config.yaml
arch: "vit"
model: "image embedding model"
dataset: "histories of elementary cellular automata, time running down"
train_examples: 73750
image_size: 64
crop_scale_min: 0.8
horizontal_flip: false
translate: 0.12
color_jitter: 0.1
targets: ["rule"]
num_classes: 256
embedding_dim: 64
norm: "layernorm"
norm_position: "pre"
activation: "swiglu"
mlp_ratio: 4
head_dim: 48
fused_qkv: false
bias: "qkv"
qk_norm: false
parallel_block: false
dropout: 0.05
inner_norm: false
drop_path: 0.1
patch_size: [8, 8]
conv_stem: true
layers: 16
width: 160
positions: "relative_bias"
pooling: "mean"
am_softmax_margin: 0.1
am_softmax_scale: 16
init: "xavier_uniform"
residual_init: "none"
optimizer: "soap"
beta2: 0.99
lr: 0.004
beta1: 0.9
shampoo_beta: 0.99
eps: 1e-08
precondition_frequency: 32
max_precond_dim: 512
one_sided: false
adamw_lr_other_params: 0.0028
grad_clip: 1.0
steps: 15900
batch_size: 256
epochs: 55.2
lr_schedule: "cosine"
final_lr_fraction: 0
warmup_steps: 1590
weight_decay: 0.06
adamw_weight_decay_other_params: 0.01
Rows from block 3 of a small image embedding model, named by matrix and row number. Rows with one number belong to one neuron. Each number is 500 + 25 x the weight over its row's rms, rounded and kept within 0 to 999. All counts start at 0. Numbers have three digits each.
Before each neuron's rows are labels from the 100 images, of 14848, where the neuron reaches its largest size: "strongest on" is what is common among them; "colour at peak" is the nearest of a few named colours to the mean colour under the peak. Only what is clearly more common there than usual is listed. The data: histories of elementary cellular automata, time running down. In brackets: how many of the 100.
# gate: MLP gate (model.blocks.3.mlp.gate.weight, 640x160), inputs 0-79
# fc1: MLP up (model.blocks.3.mlp.fc1.weight, 640x160), inputs 0-79
# fc2: MLP down (model.blocks.3.mlp.fc2.weight, 160x640, transposed), outputs 0-79

strongest on: 101 turns on (98); 010 turns on (97); 111 turns on (94); 011 turns on (91)
colour at peak: white (32)
gate.428:491473433497505523514477482524508475538483535476498509498507454525469503487480502521536457510509511495473496455545469554524518533504459520502527485474504483470530534483511489548512496515484570515482459525509500516498489497536523509491488508
fc1.428:501469509520513505457510456495504490524503523493570499473505487527489500483499478485508508487514508503525480472521515556498436526468502517489503482525503455448480514480544502510485486551523504527471480516470507545530497457512506526545488526
fc2.428:496445470576514483508475471478537486529446510491519517534483537520476510472534508482500518512456524478501525508500503549511492494517485501477476548508520504525492527505510499525492532489467533540546475455491508505519477465494495509504529486

strongest on: 110 turns on (82); 011 turns on (79); rule: rule 73 (39)
colour at peak: black (47)
gate.631:519525499432559515498464540528481517491509470504480494446482482500551490510488496482485480484505483464528491518483484480495497506497539490442514454477502504521509508475499495459529487491477492540517472498521544481490531458550512526489509497
fc1.631:524491507545554550514512450482493495503492512537516528515544492512470522460552508506454483502522482480494522472546473506465507465479508484536480513496483498493542462503498494533497481522500442520518533474448498512502513527495488467493523477
fc2.631:523524486503564502494487508524499499451436475478514537499543567522490482480541526527509501495517512497503490482498496510524511525459504490494530498472505476463509479525453514482523470503527504524512480496503517495509479445518536474517504491

strongest on: 011 turns on (98); 010 turns on (96); rule: rule 140 (38)
colour at peak: black (44)
gate.387:493528481528492499507526465501527538527499532497468524504493512479462534531463507489507481537506492514486493475536509478462500505500499465510532527529479514519517466500508497538483497510452494505521518513474529506493446508509487488478482469
fc1.387:540522457491481531462538510519497541545489554488526488538522534532503541505533515467521469544513486524535492467536511485512458489480529477547520530475527527497576491466497505561532502510514537506474502527492497535476471495474466516539510507
fc2.387:496516485488441534461515491509509512521513528495499534512491485499529546536455457509503455523508492496507467456489516499511470501501459471553492522494469518504501532486512517501496483510480512477528482506467525495465472508520462521494515459

strongest on: sparse start (73)
colour at peak: black (37)
gate.316:489468524502500490480504443516492471506512473495468487487543492504471516490505523492489450520511492483485462470501564533479507477492500496511497506497491459509508455499502529497512501469493527503498523482504456495507504542502527514489471556
fc1.316:514508532520536465492505509487504509528509506525513502525535510546485484501481478501531498484456485497512454481436485477509515518516495525445467466489524489476500473464480544528513503482488483478466503540475503459498507522508506487473438420
fc2.316:532488525517517484526514557505470497476569480531522504500543545506503526491487517525500514477498547459501494517449487506497517495490487508440496485475537486503493492477516496505471478497494509480500504497496525478470477490551498468505469444

strongest on: 101 turns on (84); 110 turns on (82); large cells (73)
colour at peak: black (37)
gate.180:464515473534542477531452459503507497529506503481471512466531461459498493476504487529498479483495542487497495507471502514486487495516508528521492489512506489470513532490510459480467487538512528532550509543492517504491481478529469491460507509
fc1.180:491516513516533542520490471499458458491458495497496542493540485482527517498492533506506521503509558547471519483453473527459461512507491492500495502509518491499516506454529522482513547496499475476528510479497495458498547543456469470509539460
fc2.180:507487506488498531543499503461464528549465512439503542484493513521471521486478528495473512487481535502468509500470518545525503481493485492501508499523511479472477483482521496497469533502529523509519501515512549437534519465511474550500490497

strongest on: 110 turns on (76); sparse start (62)
colour at peak: black (44)
gate.153:506520500510491541488468500484478499497493522511471482471513520495510515478522492482503450513516528515494503491449484491474525466515492482490506490539537501514484488506503487495484522546534496463460495502435534514482475519521513489525478514
fc1.153:548493520485512472531500479515493498490535436499526518489539506494502487531509476507507531499525487510499466459495532497484465522502463540502491508496504469484451497452522542519507502500511545490512503494517498490502522484505520510476517452
fc2.153:511457520516496528473549501522455483491517469485507477507490509453488526490489539487471526450475513503498493540448498448490488518484510500468513483497539469491493525472480534513487512494498517501512534521485524481517491474491470492522478482

strongest on: 011 turns on (99); rule: rule 136 (28)
colour at peak: black (81)
gate.635:498496492485473537531469541499499474496488532498508553497482524460471500474533510510519494539509499474465512461507510468507472505490488516493551435496476475499513500508521491540538485481500470488541472498507509465517488479501476506496441495
fc1.635:475453520453512496451459527544517510493470503532467516490479468471501506525462455502488498489435517557481517494509513510530502494509544505490480471479493523498465553532508512507509510475494494512550473519455500507503555522495472486528530498
fc2.635:476476472470538498523498518495485544521503479489469498526510511491509514504476496487471491494489527501499503513488456537544503482479484476479484531505529473476461477458506520452520534512499470482480528535504451491482508509469520486490510517

strongest on: 101 turns on (94); 011 turns on (91); rule: rule 40 (26)
colour at peak: black (50)
gate.278:540499515514499457479498432478503548539510544498520528451525495545464479492542493484494549536512509472464480509465476500498503459533515534483551486475500462492524532472478503490471469515489523510500523456491536483512494488507516491487518532
fc1.278:444521509489488480530488499546493514490483500542486490470479526552551504461487549532485451485496484493515535490503521527505532465513493490515443543504497478462492506490502495517512549517497492485526472509527503517522540483484515485501462504
fc2.278:519492451452512488509548499485530476543511472456519502475527496503498472491522482506533492484482452497495461502484499498475511485520510461492545482497519496499482496450489484457445522530484532531454483496517477488484474433456476491494531493

strongest on: 011 turns on (82)
colour at peak: black (44)
gate.418:521478449487493504462494513507487501471474459506501488546421480486491465529525516502468508475519513492526493519471511459512447478518530519469542482510488526470485505519465527489484508524509477456509445511514495512482507494485506479438483514
fc1.418:511480501485470458520537504475516461526495501515493542520510473475484466470482536516535506536505486497504491519514471461508460441477458482510457509476477457497457544476476512511485528453548492519510496505510469492496491478487517494526464559
fc2.418:512503502456476554518563488459530499480465481461463519520462468519553495504483525492512509470480521499482518501461477477477469523501539505536487514501510503533500523547461500508495467496483483473504511510503489432487517505478484513476491471

strongest on: 010 turns on (91); 101 turns on (80)
colour at peak: black (39)
gate.358:498505459476550514475525527486466541559488490491471472505470499526523506493490545499467486464493529514479489501512501488499532498505501522561476505502505508498511490493476477502495479479491513545536439523492532477493518522500492484493492505
fc1.358:479531512492541476482549479533536576502511471530486461478457473488500493554502498523562523532500492470462473498510472513520515494535451499506457479460501513499530488491450501456525529476524494467486493474510492517490484530503484507507509509
fc2.358:518543529448528487527548501544519506494534527501541509496462575497489478501524522494531507515529490487483496487496502461506492495521462451491521543484477556515509482491463552460519488467518510502524501492463517493461472493532449490495480556

strongest on: 110 turns on (100); 111 turns on (99); rule: rule 193 (55)
colour at peak: black (43)
gate.29:518519532474445501480457545560527490463525509490505426545534492471465515463523551512492541507492492513512516482508483480485490532520514486494513453549467517460480490484493511511502473485465502502487477535484489485532526523467499480499516513
fc1.29:495497484499497526540502506490479523453491539502500503493477489448482508478496469496509511571482526535523477462503481458449487476512540555500513499520506528506555519487501541522488497497518524506501492511527541547511488494518476497532522498
fc2.29:483471501474501540506492502458522458515470480451517519476477468502498470518486506487518506505498485526488483499522479505526525494450511509492490473529545522508503506474483495515506518504531500538522489495514527508521487541499546485480488512

strongest on: 011 turns on (88)
colour at peak: black (45)
gate.549:468511492467506493533502529532502537507522475486499521488475489504518488518511502483517465494491468506498491500513524510488476485452512514503530517486438496529498506485492528509498513503491498489437480493513467531534497579570544501494516523
fc1.549:486466524479505459529480559519493473485479482519502483531528515492535519499507495475532516503525502523519485492483545497541534501486514503486534473493535499498532484475454517497548438561481484450509490514484507517512571501510501538521491497
fc2.549:516502493547485459507502520507471487473518485490539528508500515467533490522477470465492503519477489466494502499473520544506496488513510466497509519546517488492484485480490554457511468507500464439499544460543470502524506530493478482545535495

strongest on: 010 turns on (85); 101 turns on (79); large cells (66)
colour at peak: black (36)
gate.233:479561543474498471441496484490489481550523485495503486505508528486452473505524466469479491493518503481483483489550515493477478473509503501525502487507498496501455516473483452469472507542497481483506510518515477536541537525507450468507479482
fc1.233:514508479515507429524482511482503508461533512514483482507539464522481519508537463523503506521513437445504516502471477500505498520487502511445532469523495526469451456477462506466510472544498497477505498526543495512545536481548540526495526530
fc2.233:484510502548509524512499437480511474499524460518512487499476514477489472515489500518480573429519523464475502507494507492502509546503473498524487510470523516461508488520554472501510493528508473503495519489526494507504483529473505488562518480

strongest on: 101 turns on (91)
colour at peak: black (56)
gate.370:501502524464500479483497476498487479547533508448476491446519549540532513505501455496481523467510523507467490481542517504497504460454510535549499472562523479504501526501492468477525476493533518501466463488492489492492451560520520517514473505
fc1.370:500521469521473537501496503496478479469495506480482526486480488499523539464478524540456487500540502496513498439431526519516465501445496503519539520490522525545496493495486497539486458509507531510465510461509529490511468542501473528524561490
fc2.370:484522508505537473559442517482501507519470528498467479504516466515469493537500485508530542489472485517520502481516538535526510480470501565518468505488515469550486497524466524479500519467466491490461518504507454473471509479527534525456467473

strongest on: 011 turns on (89); rule: rule 10 (36)
colour at peak: black (62)
gate.208:495568518489505465535495507460501496467474515502534533496483513493480487488543523530489476503506485520531487527555507501509492521495488520541478478533477523538464504502481479513471531468481471421542497512513468495499505485506505540475519509
fc1.208:489502496507511472520492523504492532512512486576499470457488483503535526515558482498581479480517495515438507511504496505529522493535484536516483537470505488518505499460510481507540480476495514528485512501485482500506515491494518500512498502
fc2.208:522461536531470498472504501526513516505499528516552521516506504469466490509567500487478497505471500497515468457499517506494496503474503503549479483515494515474493502522525542481428548499520480526481536448482515529516507520450502492541509537

strongest on: 011 turns on (81); large cells (67)
colour at peak: black (70)
gate.188:497484484509510492566487467516499521526484504484546506464508516478479545532534464485468532510520456488477489500475510504490482528505483472555545488465477510497468515538539512467511538527463490505514471456490487509484471490534467460550503462
fc1.188:531485497515484468509508469505485497499482527493556500504477549461490500490492481531502503505503493467533504526510450514489484481504555506479509504515463487488486486511527466492543508526520508536522493535504505518534487513484453522550543503
fc2.188:503501514516543504484514538518504548514515489530477502521510489477521508516463492489506529477526536530488510528490478489508495514526515539489483537512486491485480526500516502477485464478514454504485533548474519508530535532497503464526429499

strongest on: 110 turns on (100); 111 turns on (86)
colour at peak: black (66)
gate.245:467494505440495480510480506442495512528485526474460461489503543524514515489546524542505502473486515493456499488544498519516524495472515458496513479422509488477531485534484516525510516532460480474480472483492493514487522497519505504532496502
fc1.245:491528505526496506499528516500497474476508518532481542476512486464507485504509452509494513478512446519499477501466536508532473533546454505510530483477489474549482492518525494496538501472504531488481546453521493457501469535493481493504496501
fc2.245:461504517483553523512515537506528491465518485523524515480469469536487474523503499530449487495540494527534495490528530538476471557490542519471480536504543441450490555486464458516484488479512476497484503489473520464550526467492492510518468512

strongest on: 011 turns on (90)
colour at peak: black (42)
gate.401:535475491514493523523512505468503471468466520481510537519460495468540484531523491507495478480475494503497492520511497458517438484502498500494522478488524483552523509498480499487486512467473450507526490549526545478498499469511503524481512471
fc1.401:450461509507496522477513523496510492519499545518507489483494512504465477491531481474494506510529479470487489533533491504524554482497544514531494505463501500517490551454512515500465462543460547467510502506526456523473514543470471486533484551
fc2.401:477504501490522512465525519501516464503535548507515517508445496447462509519482521483460511467522522539489477537514533483542471507442518516531549529513495481496501483518462491497524513520485471490543553454491510523506525518513477539482498485